Rows from block 9 of a small spectrogram enhancement model, named by matrix and row number. Each number is 128 + 24 x the weight over its row's rms, rounded and kept within 0 to 255. All counts start at 0.
Before each channel's rows are labels from the 100 clips, of 14976, where the channel reaches its highest value: "responds to" is what is common among them. Only what is clearly more common there than usual is listed. The data: chords played on synthesised instruments. In brackets: how many of the 100, against the usual share in percent.
# conv: 3x3 conv (model.decb.0.1.conv.weight, 192x192x3x3, each kernel summed), inputs 0-191

responds to: muffled (low-pass) (93 vs 12.2); text has "string" (39 vs 16.8); pink noise (27 vs 7.4)
conv.48 [112 142 122  66 108 106 132 115 109 106 157 113 159 107 137  95  74  74 147 133 107 110 122 101 116 110  85 115 118 119 142  96 105  97 117 102 127 135 116 123 145 136 114 123 163  75  86 104 105 131 108 118 109 113 130  90 121 109 102  95 130  76  71 144 133 134 102 108 135 117 127 135 108  86 123 111 150 160 134  88 124 110 141 122 161 148 123 104 147 122 151 131 145 104  90 154 109 133  98 107 121 104 154  95 103  84 115  87 135 135 120 131 113 102 112 116 142 152 121  81  99  96 118 120 123 127 119 118 161 127 111 152 119 104 116 117 122 114 118 114 139 135 161 138 104 115 113 118 116  81 102 125  85 114  96 117  77 129  91 154  97  85 160  85 106 166 119 131 115 145 133  96 130 168  94 171 132  84 125 136 113 122 116 113 117 125 114 112 104  94  75  93]

responds to: thin (high-pass) (70 vs 12); white noise (60 vs 7.3); instrument: electric piano-like (29 vs 8)
conv.20 [129 164  71 122 128 126 138 130 106 149 106 137 145 123 115 154  90 128 106 111  94 102 145 157 108 102 111 124 121 106 115 124 140 147 112 137 111 106 146 119 128  94 138  93  83 127  96 175 140 101 138 100 123 124 115 120  94 100 130 102 128 113 181  69  82 134 137 108  86 100 163 113  97 140  83 114 139 133 179  94 163 125 111 172 133  90 102 145 143 110  90 139 150  96 125 144 125 106 143 128 112 144 137  90 107 104 139 154 130  86 145 132 163 106 117 116 127 152 126 107 124 174 139 122 102 126  82 146 101 150 125 132 101  91 109 166 131 154 123 161 118 150 121 114 127 119 142 131 147  72 107 131 160 135 117 155 123 145 153  82 107 135 117 157 142 145 116  70 171 123 113 139  88 107 145  69 120 147 152  94 133  94 135 148 113 115 113 138 118 148  98 132]

responds to: muffled (low-pass) (76 vs 12.2); marimba-like (39 vs 8.3)
conv.156 [ 89 127 155  92 141  88 137  96 123 115  84 113  80 126 142 112 149 111  95 132 122  77 126 135  94 125 118 117 134 118 153  90 142  89 119 136 154 112 143 120 154 135 148  92 114 121 131 160 107 108 111 140 140 140 144 148 134 107 136 129 105  79 136 139  85 116 117 110 108 125 103  87 105 105 152  99 131 132 142 169 131 129 142 124  98 125 101 123 115 138 138  91 133 132 124 117 148 147 127  72 109  68 121  99  94  82  85 114 136 106 164 156 149  87  99 118 106 124 116 111 136 139 132 139 121 133 117  84 169 190 111 127 141 111 125  97 157 127 118 113 139 123 142 111  87 118 106 145 135 125 129  78 114 118 124 156 151 134 151 165 143 108 130 145 107 175 116 104 101 147 103 152 148  75 101  73 129 121  82 146 102  82 145 168 131 147 145 117 110 117 175 133]

responds to: clipping (34 vs 7.9); text has "clipped" (34 vs 7.9); harpsichord-like (30 vs 8.3); instrument: piano-like (26 vs 8.3)
conv.105 [126 115  86 122 140 222 135 148 138 134 138 103 132  94 127 146 133 100 123 117 115  89 133 137 112 109  92  87 139 161 123 151 143 172 135 154 122 150 103 122 114 119 100  91 144 140 135 177 126 134 101 133  95 171 130 110  93  94 142  93 155 120 130  73 123 143 139 104 138 110 116 143 107 132 108 142  89 148 117 120 148 153  89  93 170 103 104 115 145 149  79 117 103  59 113 153 150 122 124 155 111 126 142 144 130  94 144 167 111 104 141 155 138 154  84 132 119 147 145 146 105 122 124 128 109 107 113 147  59 155 109 114 126 122 112 121  96 150 114 139 120 122  93 137 121 117 161  89 110 100 107 132 105 144  78 110 126 120 135 113 118 125 127 142 133 109 146  73 134 160 101 139 116 144 130 118 147 135 102 133 101  74 121 123 138 125 117 116 132 132 159  69]

responds to: muffled (low-pass) (54 vs 12.2)
conv.179 [121 114 160 116 100  99 119 128  90  97 156  72 112 141 174 156 122 148 130 144 159 131 112 125  98 160 104  74 120 134 109 118 141  95 122  72 156 125 123 128 138 132 137  31 114 152 122  92 123 136 110 120 149 120 132 137 181 123 113 130 129 124 121 118 115 134 124 148 137  95 115 127 117  98 139 143  72  74 106 119 148 153 101 109 129 122 130 130 173 129 125 128  89 138 139 124 153  94 109 100 113 153 148 118 148 102 125 139 145 106 168 156 130 117 145 128  95 165  99 152 128 112 118 105 114 110 105 172 151 131  92 105 143 105  65 103 152 122  82 118 138 122 133 109  96 112 197 143 156 162 133 125 134 125 120 163 120 141 131 138  81 111 152 111 118 138 124 153 126 123 122 125  81 108 119 125 125 137 184 122 126 122 139 153 157 138 158  96 111 123 102 127]

responds to: strummed (67 vs 24.7); harpsichord-like (58 vs 8.3); mains hum (36 vs 7.6)
conv.44 [131 112 123 118  78  88 102 108 103 131 146 125 125 139 125 104 115 118 132 114 118 120  90 111 123 123  92 133 121 149 161 102  96 111 103 139 123 156 145 146  90 136 137 108  93 107 129 163  46  88 121 127 125 155 134 117 177 133 135 106 140 104 101 141 125 122 121 128 141  92  95 125 142 132 132 117 118 125 104 164 168 101 165 131 179 141 137 110 100 127 136 160 114 130 154 152 113 129 111 102 135 119 138 103 103 119 110  97 105  87 114 185  92 118 129  97  98 125 123 100 147 112 143  86 155 123 111 129 102 128 149 183 129 148 123 107 140 125 127 113 146  96  97 128 126  81 124 109 114 115  94 119  97  94 130 166  79 124 119 106  62 109 131 105 120 125 122 113 141 128  88 131  88  94 144  99  86 141  93 188 122 139 116  85 106  97 140 150 119 138 138  89]

responds to: marimba-like (66 vs 8.3)
conv.137 [111 123 121 110  91 132 125  89 136 123  99 147 158  92 167 113  91 118 110 118 122 136 140 119 110 141 132 100 119 134 134 123 148 172 131  61  70 132 119 128 146 110 148 130 135  92 138  98 105  90 151 127 144 128 137 138  32 110 119 125 135 114  90 153 121 107 145 145 171 149 124 131 133 147 139 155 108 139 143  98 113 134 137 159 130 101 136 114 131 110 137 126 118 118 103 159 168 116 133 116 130 110 159 102 117 139  98  86 119 119 125  90 130 143  83 123 116 142 106 111 119 112 126  97 113 133 136 131 140 121 122 127  82 123 110 114 105  94  92 106 138  57 141 106 132 114 119 138 119 114 122 129 126 130 142 114 113 163 115 121 122 121 140 110 142 132 148 148 112 121 108 170  87 142 141 136   3 150 149 178  94 136 107 135 119 144 136 130 123  87  91 128]

responds to: mains hum (81 vs 7.6)
conv.52 [134  83 134 160 103 137 141 109 145 156 101 143 112 123 113  90 111  96 141 156  60  92  92 136 116 142 109 120 110 127 150 159 140 141 120 111 148 143 132 105 167 124 102 128 133 108 127 144 146 128 118 120 159 148  92 105  96 104 113 136 147 146 117  77  91 118 135  96 140 160 114 139 115  92 157 109 153 148 115 117 106  82 115  95  96 172 105 151 137 145 148 122 144  87 123 159 155 140 120  82 106 131 111  92 141 133 135 169 169 132 115 129 111 131 174 122 161 161 142 157 138 114 140 112 156 114 119 145 151 111 117 133 162 145 127 146 160 158 127  95 124 134 108 186 108 141 169 131 150 154 164  95 129 113  97 108 121 149  97 101 127 115 100 130 120  91 134  91 105  81 106 119 148 173  85 131  99 148 123 130 102 148  67 105 102  85 138 116 134 115 120 142]

responds to: strummed (61 vs 24.7); marimba-like (42 vs 8.3)
conv.155 [136  99  97 134  89 104 144 151 135 115 100  92 134 126  90 107 130 104 134 104 123 124  97 135 160 126 110 140 112 122 101 105 111 111 162 114 125 156  90 154 148 125 108  96 153 143 154 134 127 153 135 113 151 144 149 114 102  98 120 129 120 130 126  98  85 107 139 115  96 121 115 140 115 141 136  58 117 111 155 127 123 120  75 146 172  84 128  83  90 152 148 133 142 151  92 128 106 172 118 126 141 102 119  84 126  96 116 132 106 124 124 131 129 120 105 136 152  99 113 128 131 180  70 144 132 117 127 124 114 110 118 158  86  59 135 125 186  92 142 146 132 121  73 107 110 180 113 109 110 120 102 181  87 152 127 187 171 125 186 133 132 126 142 147 117 136 141  98 151 115  90 129 132 128 128 132 144 123 109 126 130 158 102 136 107 133  99 112 140 137 119 133]

responds to: marimba-like (29 vs 8.3)
conv.47 [ 96 122 127 118 117 119 108 120 159 145 127 138 110 124 116 134  65 106 102 137 114 119 156 117 122 129 119 111 127 147 167  90 104 119  96 128 123 106  78 130 105 133  98  92  93 100 114 124 140 152 112 127  95 136  97 115 103 126 122 117 116 172 132 133 146 157 113 114 119 115 126 150  89 135 113 194 151 136 120 143  97 117 146 127 119 123  83 151 113  84  97  78 106 118 118 121 121 144  77 134 127 125 113 104 102 118 125 108 168 177  90 110 136 151 116 137 126 128 129 189 136 103 108  91 160 106 135 163 114 154 149 153  88 146 139 130 154 139 160 120 155 140 143 169 111  89 127 133  69 121 132 134  76 104 130 103 103 122 156 151 117  84  71 111  96 138 105 124 112 134 133 119 147  92 141 116 118 111  74 134 158 106 109 146  97 191 127 107 134 125 121 119]

responds to: organ-like (66 vs 8.3); playing: arpeggio down (51 vs 24.7)
conv.188 [133 140 123  90 107  86 121 115 126 133 157 167 166 148  91 131 106  91 117  85 110  95  88  87 132 146 112 108 119 134  97 114 146 116 164  79 106 124 119 106 137 138 125 154 128 192 117 132 180 119 119 132 126 107 118 129 151  97  69 123 119 118 129 144 105 147 140 130 141 145 145 124  69 118 122 117 187 134 110 132 118 100 140 146 127 111 158 135 143 173 126 119 155 131 137 181 132 134 165 118 141  96 153  89 117 110 135 139  87 120 106  84 151 130 142 128 128 144 169 139 123 152 113 154 111 141 103  94 145  77 109 158 162  53 157 108 114 116 122 112 159  97 118 130 151 107 157 133 107 133 134 141  98 108 143 167 134 111 149 151 118 119 141 161 160 133 156 121 136 111  97 155 145 130 118  72 146 147 127 133 124  92 160 125 107  98 145 121 105 142 116 147]

responds to: marimba-like (40 vs 8.3)
conv.78 [143 159 120 135  95 109 140  99 104 118 147 178 127 130  52 136 127 101 112 106 148  88 108 123  96 122 111 140  94 126 145  94 106  94 133 134 117 137 184 134 152 121 126 143  80 133 100  74 130 135 134 146 105 110 120  98 134 125 119  92  83 136 105 118 101 149  98 103 108 136 138 127 168 126 152 103 108 115 160  88 119  98 134  97  80  96 143 147 104 126 151 112 155 136 108 125 143 103 131 174 133 142 109 132 175 145 103 153 135 127 132 138 135 140 146 155 129 111 126 111 135 132 111 112 149 152 133  73 137 155 154 146 110 104 118 113 122 122 151 125  83  92 101 136 131 150  79 108 132 115  83 114 101 148 111  70 121 130 122  89 128 131 140 150 112 110 116  81 100 100 112 128 102  84 107  87 122 131 123 149 122 136 157 129 150  53 111  99 125 135 109 121]

responds to: muffled (low-pass) (45 vs 12.2); clarinet-like (42 vs 8.4)
conv.80 [ 96 108 155 137  98  42 127 108 145 155 122 113  90 152  63 116  99  95 108 117 108  88 105 112 101  84 131  91 144 120 133 135 124 110 151 108 130 121 155 117 139 132 136  97 145 117 160 115 105 150 133 164 170 137 120 105 167 132 131 110  95 140 125 114 172 123 116 122 103 155 112 111 172 116 116 149  93 125 119 168 144 133 131 123 127 129 112  99  78 155 152 145 170 133 130 139 132 166 137 127 133 162 134 128 126 106  71  78 115 134 147 113 138 117 149 107 121 124 116 114 153 146 127 129 144 128 123 128 148 167  85 110 108 138 104 104 116 121 136  90 130  84 142 157 123 102 110 148 135 115 124 123 146 135 105 101 111  84 116 149  95 113  91 181 119 175 118  86 135  87 139 107 130 103 135 125  98  71 124 144 175 158 112 141 140 135 119 106 121 102 142  92]

responds to: strummed (51 vs 24.7)
conv.148 [153  97 155 117 168 127 152 131 133 151  97 173 137 113 128 104  91 130  55 113 169 143 129 124 145  88 105 150 102 167 132 138 125 135 116 125 112 142 102 129 111 115 155 115  98 131 119 129 154 112  92 116 111 136 109 107 111 106 136 155 115 115 110 136 115 120 114 133 129 137 123  85 118 107 159 123 138 146 121  51 116 125 156  97 147 171 157 136 131  78 103 117 128 144 107 128 124 127  89  98 122  94 100 117 103 109 142 124 148  91 154 105 105 110 113 115  88 159 129 117 123 119 144  92 108  60 109 109 113 119  93 160 106 143 125 148 136  71 114 107  91 119 124 138 109  76 108 118 157  94 132 113 114 128  90 128 136  98  93 131 121 108 132 147  98 163 148 118 146 106 186 107  95 118 126 117 130  55 109 109  85 148 113 136 132 111 123 119 123 146 120 156]

responds to: marimba-like (43 vs 8.3); harpsichord-like (32 vs 8.3)
conv.121 [150 106 142  89 148 135 133 135 134 114 150 123 117 116 112 132 147 119 144 104 137 109 167 135 139 116 109  75 139 111 148 133 134 163 131 158 106 143 168 172 148 103 107 104 133 102 111 148 125  99 113 114 130  89  77 129 116 150 134 133 137 131 119 109 138 162 115 117 102 111 178 141  87 128 121 156 136 154 142 143 124 115 155 118  66 158 142  95  93 122 138 142  84 104  92 129 107 116  98 145 114 135  74 110 135  98 119 131 140 135 149 130 136 128 113 101 108 162 154 147 138 120 117  75 110 155 106  69 152 135 129  73 120  65  94 165 112 156 151 131 130 157 149 126 126 121 150  94 150 113 137 154  59 131  65 112  76 141 126 144 182 119 124 144 101 114 129 109 155 106 115 149 147 126 113 118 111 111 100 126 112 154 114 147 124  89 125 104 125 111 107  97]

responds to: marimba-like (64 vs 8.3)
conv.163 [101 141 111 110 150 126 127  92  80 133  67 129  79  94 144  84 140 147 143 156 114 146 118 139 153 122 105 148 154 144 127 121 108 143 130 119  82  80 106 123 145 115  89 190 128 101 103  74 143 113 128 103 130 115 135 132  72 121 103 125 107 111 120 123 131 131 176 114 113 125 171 114 112 123 122 137 120 111 104 154 134 129 110 171 124 127 102 145 181 110 146 140 163 144 129 133  85 141 138 145 134  95  99 145  97 144 106 132 130 104 118 135 146 183  92 141 116 132 107 121 116 161 167 135 120 141 153 120 119 146 134 101 101 140 111  88 118 134  82 115 109 155 114 119 120  96 127 108 117 144 153 107 117 111 160 134 108 166 158 143  89 151 118  78  74 119 125 131 105  96 108 105 113 156  69 124  82 128 116 113 128 132  98 107 134  88  89 128 111 149 133 134]

responds to: clipping (89 vs 7.9); text has "clipped" (89 vs 7.9); arpeggio (83 vs 49.6); playing: arpeggio down (60 vs 24.7)
conv.24 [132 145 143 117 145 124 116 116 147 134 106 137 131 108 133 128 123  90 120 113 164 131 116 129 122 128  91 142 160 152 121 103  85 134 101 156 149 111 102 122 154 146 158 148  69 103  98 111 109 123 150 103 114 152 133 123 122 114 161 128 104 129 158 137 172 114 159 136 127 128 144 138 135 117 113 112 165 131 152 142 121 127 173 131 156 110  72 138 165 152  91 125 129 107 139 178 150 107  88 113 200 125 126 170 162 160 137  96 105 129 132  99 139 161 146 129  97 115 120 121 132 148 113 122 169 113 114 141 116 138 124 103 100 163  96  98 109 137 142 138 105  91 151  44 115 123 120 136 133 127 120 145  79 122 132 142 136 141 109 145 131 161 130  95 132  70 105 138 102 116 149 132  84 157  89 107 159 100 117 102 122 101 128 154 164 100 162  90 102 179 145 126]

responds to: strummed (60 vs 24.7); harpsichord-like (57 vs 8.3); text has "thin" (33 vs 11.9)
conv.129 [183 130 117  92 174 212 112 107 116 103 118  83 151  90  74 130 143 107 126 125 138 121 140 112 128 132 141 142 118 110 107 142  98  96  90  99 116 152  92 153 154  79 150 137  80 147 100 148 156 134 107 164 107 102 154 108  88 121 117 109 130  95 130 136 112 134 126 141 119 130 111 160 152 138 153 127 157 124 107 103  98 116 154 142 166 101 159 133 135 130  97 111 108  90 122 139 144 165 153 136 135 133 115 119 117  95 118 111 131 109 121  67  90 130 121 131 155 132 150 139 133 126 134 121  91 105 148 145  91 155 110 156 129 120 103 145  91  89 137 102 146 107 137 105 119 115 149 140 121 125 113 163 137 152 110 162 143 124  95 132 195 174 140  84 125 109 175 142 134 129 159 130 150 118 111 155 181 111 107 125 128 129 126 144  94 130 155 148 143 116 111 112]

responds to: mains hum (93 vs 7.6); clipping (28 vs 7.9); text has "clipped" (27 vs 7.9)
conv.170 [143 116 133 133 136 112 130 104 102 124 160 159 143 104 119 108 139 110 134 154 114 153 168 114 140 119 128 131 111 170 129 149  90 142  99 112 121 112 147 122  90   0 137 140 127 109 106 112 118 114 136 120 143 127 147 159 104 100 141  95 144 142  99 145 126  98 132 107 157 127 155 146 140 118  80 103 158 146 124 129 163 124  99 140 119 114 112 122 135 150 149 179 121  94 164 134 128 107 132 151 191 135 124 148 101 130 119 111 131 121  99  98 128 128 124 101 143 116 108 130 116 116 129 113 124 120 121 138  94 157 116 134 111 120 135  93 109 141 124 159 130 125 108 138 119 135 128 134 131 100 131 127 134 140 132 106 148 141 112 123 110 148 144 132 116 120 122 113 113 151 146 119 121 104 148 125 111 120 113 255 110 126 119 146 120 153 112 131 144  95 152 139]

responds to: marimba-like (73 vs 8.3); muffled (low-pass) (32 vs 12.2)
conv.161 [146 152 138 105 123 130  81 118 166 130 189  89  89 151 119 127 134  86 154 161 137 116 103 129  99 130 148  73 145 170 125 111 122 127 101  79 107  75 126 137 132 105 101  91 134  93 157 150  95 124 162 128 113 153 163 156  84 117 101 115 114 102 138 124  95 129 118  79 158 115 136 115 160 149 109  98 128 137  89  90 169  87 150 140 135 160 112 139 138 155 118 141 136 106 131 136 155 133 106  81 137 125 153 128 153 134 182  82  68 138 112 147 128 154 141 141 139 154 161 114 140 112 152 153 137 147  86 134 114 130 111 122 138 112 139 142 136 168 108 128 124 163 141 145 106 143 151 123 114 122 148 101 175  93 111 147 135 132  93 161 122 116 104  98 124 125 121 116 117 143  94 133 141 138  78 135 143 136 103 145 158 135 132 145 132 165  99 161 117 105 152 128]

responds to: thin (high-pass) (43 vs 12); marimba-like (33 vs 8.3)
conv.107 [163 162 150 112 171 136 139 123 161 127 107 113 133  82 142 109 125 123  81 131 112 153 123 106 168 153 115 113 113 139 142 105 155 139 153 143 114 136  76 136 132 144 133 135  55 167 146  62 122 154 141 136  87 130 167 128 135 126 125 106 137 119 156 124 116 153 104 149 109 145 156 121 100 123  88 130 125 121  97 135 134 119 123 145 130 109 106 134 146 114 149  94 117 154 155 128 132  92  89 148 127 125 143 119 164 128 117 155 130 118 152 134 121 139 152 135 134 126 126 126 146 147 113 122 187 103 137 139 141 179 146 126 168 152 129  88 109 120 112 125 121  81  90 133 127 152 116  97 116 117 137 103 125  90 181 128 130 132 147  76 101 112 132 128 122 106 128 123 114 125  93  80  66  51 131 100 110 156 105 120 123  93 166 138 109 160 151 161 154  90 119 109]

responds to: thin (high-pass) (68 vs 12); white noise (56 vs 7.3)
conv.173 [139 164 111 131 121  50 144 129 152 123 123 126  72  89 127  82 128  99 125  92  85 120 149 108 144 109 163 113 131 141 109 159  82 160  92 111 106 102 113 107 113 122 121 129  97  94 104 129 156 118 144 111 131 120 143  83 124 139 148 171 114 102  90 103 116 136 135 127 178 142 110  91 135 110  71 115 108  98 158  81 144 137 143 132 128 151 110 150 110 102 128 118 163 126 121 139  92 130 138 107 123 148  92 147 131  95 135 157 107  97 136 146 136 143 126 125 111 143 152  79 126 142 141 110 133 189 114 147  94 107 122 143  83 147 112 120 117 125 127 153 156 122 102 124 135 103 145 102 159 112  72 131 137 140  93 154 113 130 139 146  88 143 150  95 111  97 145  87 141 159 119 125 159 144 122 134  85 144 132 108 171 102 150 145 135 109 105 132  80 129 132 144]

responds to: organ-like (48 vs 8.3); muffled (low-pass) (36 vs 12.2)
conv.171 [156 153 137 107 163 126 118 155 146 131  91 115 123 155 139 107 148  89  89 109 120 112 119 123 163 110 123 101 131 130 112 164 108 118 135 117  81 105 139 117 138 115 127 149 176 130 125 141 131 120 132  97  88 111 118  97  74 123  96 163 126 115 151 129 109 114 114 128 136 144 131 134 131 145 137 142 126 151 116  58 114 149 106 157 126 178 140 170 159 157 101 124 101 116 162 176 119 140 141 142 129  97  89 131 101 150 125 131 110 127 161  99 131 173 130  98 118 179 115 115  98 123 162 183 131 132  97 155 142  89 127 139 148  91 126 110 186 123 138 113 153 106 107 132  92 113 157 130 117 118 114 162 128 140 114 128 125 105  66 153 131 157  99 148  87 145 125 123  99  97 136  81 122 193  84 105 119 115 151 112 150 159 124 132 133  92 113 136 154 118 147 127]

responds to: mains hum (96 vs 7.6)
conv.126 [166 109 148 128 104 105 147 116 126 115 114 130 190 152 119 129 139 134 111 146 141 113 122 107 139 108 134  72 111 154 142 168 142 151 156  71 129 150 127 113 116 117 145 185 151 108 139 137  73 100  71 113 132 138 132 113  58 134 105 105 114 120  83 126  95 137 125 155 145 138 115 155 128 120 139 171 132 142 157  82 114 138 138 141 110 105 102 127 159 130 113 137 133 134 136 144  90 111 106 124 121 119 144 102 149 126 150 118 103 109 133 112 119 152 148 113 115 158 134 147 141 134 143  28 170 119  93 102 113 104 137  88 122 118 131 118 126 113 133 113 136 123 143 105 138 123 153 128 131 133 131 118 169 145 125 178 119  97 109 161 109 113 116  94 110 127 107 158 150  91 150 102 131 155 128  99  77 165 153 121 119 128 151 152 120 146 104 126 199 114 143 152]

responds to: strummed (60 vs 24.7); string section-like (27 vs 8.2)
conv.0 [130 152 150 107  96 104 120 118 102 146 131  97 102 129 101 138 103 136  83  96 139 124 142  94 117 134  65 136 147  94 156 132 102 174 130 108 103 145 111 142 113 118 113 148  90 117  88 136 140 147 131 132 121 118 145 121 134  77 107 118 132 140 112 131 121 102 140 131 131 118 108 137 103 144 117  95 139 131 106  94 138 122 133  64 184 111 139 142 127 131  95 134 108 111 165 106 138 147 105 136 111 115  97 124 146  89 130  85 143 112 108  94 135  97 111 109 141  84  94 115  88 104 148 136 136  84 123 141 114 127 168 181 131 140 129 132  88 125 114 124 128  90 123 155 105 134 122 141 139 115 113 122 134 127 127 114  90 122 149  68 115 113 147  82 108 110 121  81 109 140 101 153 155 148 126  75 151  62 129 108  56 126  88 134 148 155 115 131 132 147 149 168]

responds to: clipping (41 vs 7.9); text has "clipped" (41 vs 7.9); pink noise (39 vs 7.4)
conv.168 [127 126 129 149 128  71 128 137 180 103 126 123 104 127 135 111 103  98  92 142 102 163 139 124 137 136 131 166 117 154 149  95 115 148 123 138  93  91 121 136 167  82 132 138 111 147 113 105  91  94 108  76 125 129 145 103  91 116 138 107 118 130  56  75 105 165 116 110 130 144 157 127  97 112 141 144 111 111 131 107 146 118 115  88 128 151 155 123 127 128 137 106 105 109 143 131  88 114 165 134 123 109 161 134  93 112 112 103 114 121 120 144 131 153 125  80 136 131 141 131 126 145  99 127 176 135 102 143 106 170 139 169 150 117 128 146 128 159 123 141  85 102 153 143 119 143 152  84 130 157 129 111  98 162  95 161 164 127 132 100 137 103 107 137 104 121 141 121 172 126 102 129 135 144 111  87 155 170 115  96 133  89 139 160  80 130 126 149 131 113 138 201]

responds to: thin (high-pass) (71 vs 12); white noise (67 vs 7.3)
conv.39 [125 138 134 120  91 139  96 110 126 137 153 138  84 105 120 120 160 132 136  60 115 161 138  87 157 113 107 155 130 138 117 126  92  98 127 132 103 121  92 159 149  59 152 150 131 114 162 105 136 177 138 126  91 143 157 113 151 118 154  71 108 107 124 129 149  97 135  71 146 128 127 128 107 164 143 141 144 144  91 139 121 109 150 153 106  95 132 106 137 136 102 130 136 104 105  94 169 108 122 152  99 157 123  94 115 174 102 108 108 102 112 178 156 147 144 141 138 145 125  73 123 114 127  86  93 108 147 126 112 111 120 138 122 128 153 166 144  98 129 105 108 141 152 114 120 111 136  99 114 115 169 137 148 144 130 117  91 123 141 129 147 114 103 149  82 162 126 117 147 102 130 115 112 142 118 166  43 136 116  99 125 138 114 129 135 128 118 114 142 113 154  86]

responds to: thin (high-pass) (51 vs 12); text has "noise" (42 vs 14.7); marimba-like (32 vs 8.3)
conv.83 [117 124 136 124 157 128  76 130 143 150 120  86 155 144 152  76 117 109 136 141  92 130  90 148 150 140 117 105  97 157 117 105  89 155 110 117 177 149 126 154 170  71 110 135 156 124 137 141 140 107 147  91  68 156 133 113 100  92  77 115 143 123 127 141 105 146 143 156 135 152 127 126 117 109 111 142 123 119 135 136 151 106 120  72 126 148 101 118 157 142 123  71 125  70 128  97 123 119 144 110  83 145 139 120  78 109 123 106 118  70 176 135 138 129 125 129 149 137 127 146  98  91 145 151 113 134 112 137 103  83 116 133 137 129 128 112 139 125 109 160 139 112 191 127 122 111 123 104 101 111 129 100 123 116 109 158 157 149 141 100 151  94 153 102 141 122 155 102 139 137 117 163 143 175  88 128 155 155 147 124 151 154 132 105  99 165 112 124 145 131 129  98]

responds to: thin (high-pass) (77 vs 12); white noise (67 vs 7.3)
conv.172 [115 147 148  81 146 101 114 144  94 113 130 162 125 130 141 131 118 174  77 105 128 115 103  86 131 171 140 150 157 153 146  55 123  78 145  74 110 129 108 139 117 138 144 124  85 141  82  57  98 123  90 137 137 112 111 108 107 153 171 121 116 147 128 122  98 119  80 162 144 120 136 129 141 113 126  93 141 123 105 100  98 126 136 155 105 143 147 116 131 121 175 135 131 130 158 136 101 119  76 163 137  96 153 138 121 136 143  84 147 118 118 127 119 117 114 151  85  83 117 112 135 131 143 147 168  84  92 122 129 108 156 103 129 150 121 105 151 134 114 135 123 156 168 109 122 131 117 123 173 117 121  91 131 118 121 105 147 151 133  97 107 179 146 161 101 122 152  98  78 160 126 102 106 119 119 105 105 143 145 117 119 107 129 141 145 147 138 143 133 107 147 143]

responds to: clipping (34 vs 7.9); text has "clipped" (34 vs 7.9)
conv.21 [115 145  99 110  99 111 123 140 119 144 156 110 128 116  90 117 122 126 142 138 122 129 108 110 132 126 117 160 108 127 116 106 110 132 127 132  77 122 115 161 159 106 164 111 136 121 112 146 152  99 144  92 107 125 153 153  84  92 132 125 119 109  77 122 122 131 114 160 130 126 147  80 154 143  79 114 111 124 136 122 110 124 155 133 149 166 149 133 139 145 149 124 110 131 116 114 107 124 121 116 130 100  66 120  80 118 138 107 105  97 136  84 134 115  93 126 126 122 116  91 116 115 148  50 113 131 109  99 108 140 117 132 149 102 123  90 144  81 154 159 125  92 150 104 120  97 125 123 128 122 123 119 119  94 107 118 178 116 103  80 120 125 117 149 135 112 133 120 122 157 110 139 120 129 151  96  78  53 131  81 111 117 101 107 101 165 118 159 125 118 110 221]

responds to: mains hum (54 vs 7.6); harpsichord-like (46 vs 8.3)
conv.140 [145 103 113 114 139 130  93 145 150  90 154  69 147 132 136 113 153 113 147 101 152 133  96 138 136 160  89 116 109 152 128 122 147 156 172  76 146 161 103 112 128  57  98 143 153 125 143 133 124 110 149 123 117  93 121 125 150 130  62 125 145 114 122 127 116 101 101 128 133 118 140 111  79 142 132  90 135 144 126 175 123 116 130 139 154 144 131 107 123 142 131 142 109 111 145 128 139 126 148 104 165  90 152 117  90 123 131 152 116 126  84 126 168 122 137 174 140 115 184 168  98 152 157  85 137 144 115 112 102 118 142 130 121  88 141  69 132 129  85 153 125 102 128 116 102  91 142 154 143 118 123 137 126  94 138 142  87 100 132 152 137 126 115 113 132 109 115 163 126 115  90 125 145  94 119 112 101 127  71 147  99 158 109 155 100 130 183 104 142 121 106  99]

responds to: marimba-like (42 vs 8.3)
conv.97 [ 87 129 118  77 138 149 120 139 136  46 161 121 139  99 113  98 162  72 155 127 112 124 141 109 139 119 127 100 139 164 135 120 120 128 134  75 126 106 124  89 177 115 112 141  97  80 149 131  72 128 113 151 134  88 168 119  98 108 109 119 157 109 126 140 142 155 130  90 130 121 131  99  68 121  86 118 139 142 165 124 141 126 161 125 131 144 123 130 165 141 107 134 102 101 127 137 154 144 103  83 115 121 105 132 106 121 126 144  88 110 152 149 111 138  62 118 132 133 121 108 120 127 164 158 124 136 154 105 114 130 133 128 149 118 139 125 140 101 133 165 133 161 136 137  70 157 153 101 145 129 136 111 157 149 105 152  75 126  85 120 155 134 125 131 121 132 137 114  97 143 135 122 130 137 136  98 129 157 126  83 112 130 112 152 133 177 132 147 101 106  74 112]

responds to: clipping (100 vs 7.9); text has "clipped" (100 vs 7.9)
conv.79 [100 168 109 113  93 109  94 110 131 153 145 130 133 106 100 127 111 150 105 130 110 141 103 143 134 123 104 135 150 146 119 157 124 131  46 143  88 113 129 101 128 100 145 127 112 120 128 143 123 152 108 143  95 140 128 115 125 108 150 123 118 114  92 137  99 150 139  95 130 120 176  90 111 111 108 150 129 112  88 108 143 112  90 163 115 110 105 161 109  86 117 149 124 101  98 134 148 121 108 109 162 169 131  82 132 148 110 155  98 147 138 194 181 143  97 126 131 107 141 119 142  41 154 156 150  94 158 173 145 121 110 157  98 133 147 134 119 122  98 136 143 139 138 111 120 129 118 141 114  94 157 146 143 125 143 102  94  99 140 138 129 135 113 144 120 122 152 111 158  96 152 101 147  79 147 138 100 122  94 117 108 149 143 166 110  90 162 170 140 141 153 120]